python train.py --arch="dit" --model="image diffusion model" --dataset="close-ups of made-up surfaces with and without defects" --train_examples=203450 --image_size=32 --horizontal_flip=false --conditioning="none" --objective="epsilon" --cond_dim=128 --norm="rmsnorm" --hidden_act="gelu" --mlp_ratio=3 --head_dim=32 --fused_qkv=false --qk_norm=true --inner_norm=false --patch_size=[4, 4] --layers=8 --width=128 --positions="learned" --optimizer="adamw" --learning_rate=0.0014 --beta1=0.9 --beta2=0.999 --eps=1e-06 --cautious_weight_decay=true --ema_decay=0.99 --max_steps=19600 --batch_size=128 --epochs=12.3 --lr_schedule="cosine_restarts" --final_lr_fraction=0.1 --warmup_steps=1960 --weight_decay=0.05
Rows from block 3, named by matrix and row number. Each number is 128 + 32 x the weight over its row's rms, rounded and kept within 0 to 255. All counts start at 0. Numbers have three digits each. After the name is the row's rms in percent of the matrix's.
# ada: adaLN modulation (shift, scale and gate of each sublayer stacked) (model.blocks.3.ada.weight, 768x128), inputs 64-127
ada.504 056:183122056131127136129146170121144110123159109156092149095133141139155124177146125140143156130172151137149085098138137080116113094130117124147115127168146125058117073184140123127163149104119160
ada.505 059:131139092140139135136147152152168131154115091141130123117121098121100087131115149109124154135124084091102107207255128077083158099147158125127165110146180129147111085152144093131142122124100139
ada.506 073:077098141156149153143137138159150166135104129173099118066173121132137095122114122111161179130162142099096115170158175106098088106149161102161150143153177165102190109092141149168104144160129151
ada.507 046:096098138120105164115100144158150135150123149141110147112155170162148102138121127124180159099118145137133149147114164111129122145137151119164176164182110114084178079045153140140130133159095139
ada.508 028:102137185081144104106101102124115144148123182145166119153110105114120093059096156149033094147137127144103149122073142153069189177111100111172169094150089100147120167071127101132115114111120053
ada.509 043:144172179132067122146103082090105105153148123087126128107104131100114161084156129161130094094071101160140137179163111147193137161059099197092110098110085093154117149197105156111139163170162113
ada.510 057:117108102142158112115140142136159181083108082165091089012145123111119071141090125113126182159118160116136059151111190113106095126144133099152115141178229160133191110134152106111101112143099134
ada.511 072:148163176103095099104091090106127084143152148084155129168093141118105156108133112169089092130083101141116157107078126180151144176118095141126113088103063086174107162123098120092124115126131076
ada.512 110:124086117138121159108141158164159125114120112154113126198145127149122118132115117113158150131137140096125157062073155106115092106177131113146164140141073122108143101000136113143112106105103141
ada.513 132:172137043132124129114145179149141145113124109138120126135138118143134086124101107122120147154112151127123067045068155104105144135142146106140155138150145131153147109164151099116118115058100120
ada.514 269:076090128159165161120156150161145181105101102171094111067167101150127091126091107100162164123164159126109105125132165105095103106159165110162145168170168176106179111112161123168102111119107155
ada.515 104:161121064130133127107150168145146156107152115138123109136120112136125094135085125121126127164104153108126090040034162100106116146156142110143135144143127148119156115072138113104126124066109134
ada.516 122:183158060117125118104140157124130126113149121110119107119115130124142122133133131147128118167103156159135064050060153119143149130102119126128120125137121111131103119239126110115144140083116150
ada.517 108:173145076111124116114138152138128139116137128117138125151111107119132102123109137119119130161103163128129095056027154142135128165133129117137120123135120125149143127121134105090118126081120123
ada.518 118:074142218108136111137129078102089116122114125091138129118124119125124185144149134157101086113158130198145171170184093155163122123095112152107071122094089146117083148156122140132146157158158148
ada.519 137:198148064117118109116132160122143119116140136119122118144110135109129124127129125141119122172095159135129076053045138120139126156113120122122139118130123099137117115157130118084139127101120134
ada.520 149:158156164110105118116101089098119068134146127092158132206104121149124179094146119137101080131101115115125180112071092167153123149119088129114129109092039087134098146054115134106118128147139090
ada.521 134:176163071124118123115135152116132118123138112114117099133122121130122135114133124135129118153115158160112083038062128128142137119113123124124126128127120119129106114227126103112134131069121144
ada.522 126:069138174129141124176138099118100112137120116133136135085144116140153135133147132134106131122143096128135141225255116138127142122112123125106101114127186164105100157188129114142121116150134126
ada.523 097:117116147144122150101135140157132136123122115124138128196137110142130122123110107132141123138144155129107181053024142132118144112155141129139136137130070107109140108000143105134134127102116141
ada.524 083:152128071149129127100141173155152142097131073145131104143131101136126083113081131107114156151098166141096107063031168138124110128172150111152138131169125123143174093027155086150123123082100162
ada.525 103:117103201123090118096122079116120118109142132100135103136117102105130160099120101132115080136107158135119148122027126162154128166096097128126102138098043096153137140122119141087104120167135108
ada.526 107:046103198144157150120164107142113155109110104156097122084156087146114127130112111121150128116171130136138152153142131149116112120145135125145143159137129171127145131108157123168091112128119142
ada.527 098:175142086113099121112133155133142131141150133119143113201113116114114110107105118130120109165094148128118132043028137124124137149144124105114135116132083104137128110094138116101140120065109138
ada.528 079:159149090141106157104108164159156116136153124147158125218120112140116099125107128110132140138111114081096158071103131105108149105183129095142181125127084089120129119032114096127133110070106127
ada.529 147:071138206118107117118128081116099107148139111098174130142119081142137149090113105129109088093115098123135182160125106189150143160133105112107134098087094124174118175082107126119094109141131078
ada.530 161:182160055124132109125132165132125128126134121120134118134121127127147110135123133134112126167108155148129081046069146112132143115127137129116125127139146121137110116195127102109149131062121138
ada.531 122:108158172125111104143134069094105110109146126114165095107112093116126130092107107132077098127080116121137138177111117190144121188099108125106088104101128122155124171074111125107087129162133106
ada.532 120:103137213120092127098118065114128096135135117097160117169109119118123168116134107135128095113110113119108202175149099175139117109128102135106132123095059108129108149062118135117118126176123103
ada.533 115:172151063114114125112126162147152128144139137135139128193121113136133099120102126123126140165093149114103122049049150110111142134152146092130147112152121112141149097086114097104136127068103137
ada.534 124:114155208122124113112138098133111116118134127083161116197124104133115183107116103149101084120123134160144201071039100175153147133124118135106120114087030089156110153104112115109132130104143107
ada.535 285:175143022122133116134142180132145140120137121138110118100118143115145097143126140134124149171112166144129044068088152088123139122119143130129122122152180132127124103195130106110144136079113147
ada.536 144:088125190113132101144130085110090111138122126103168119101116109121144147106127119137097093110101106112144157173136107187148119172102103129109087111100123133165115171077109140102100122169159095
ada.537 102:163132131106094099111109111109120132124150142099134084078102133076114152088137125138083100179072167113131085133021131152154106186069091139113120115119087108170118121173105105082141130179143095
ada.538 160:105129202130103130129102076125123091141137140108166121202112117130119157109131128124113089104093096089129192153122110173136133146125095126114135111091051093152117157001102140114120122158134088
ada.539 086:061085161139126157079141126154147157094102106145105090124143110143097122101092106106154138126136156128124140100054158128106110130148139106155177150143080144112168117037139101144095100125080153
ada.540 110:171151064105110134103121155135142118137136127121135121185114122117118109133113132129129126153108136123134108038034142131122146151138125108127145116128109111145127117115141107102145130068104117
ada.541 095:144123084129144162100136166163136148105110118133121114130134092153135099114096095115130135155136175124122109016021165105116118126160151134151130147152102138128159129104147098130131116055105138
ada.542 173:090110212138114155109109081116102101121112130112138127154124107145118173111138094129127087095135121117130188133086116182141116144106091148131137133097031108154126148084123137119118111162140101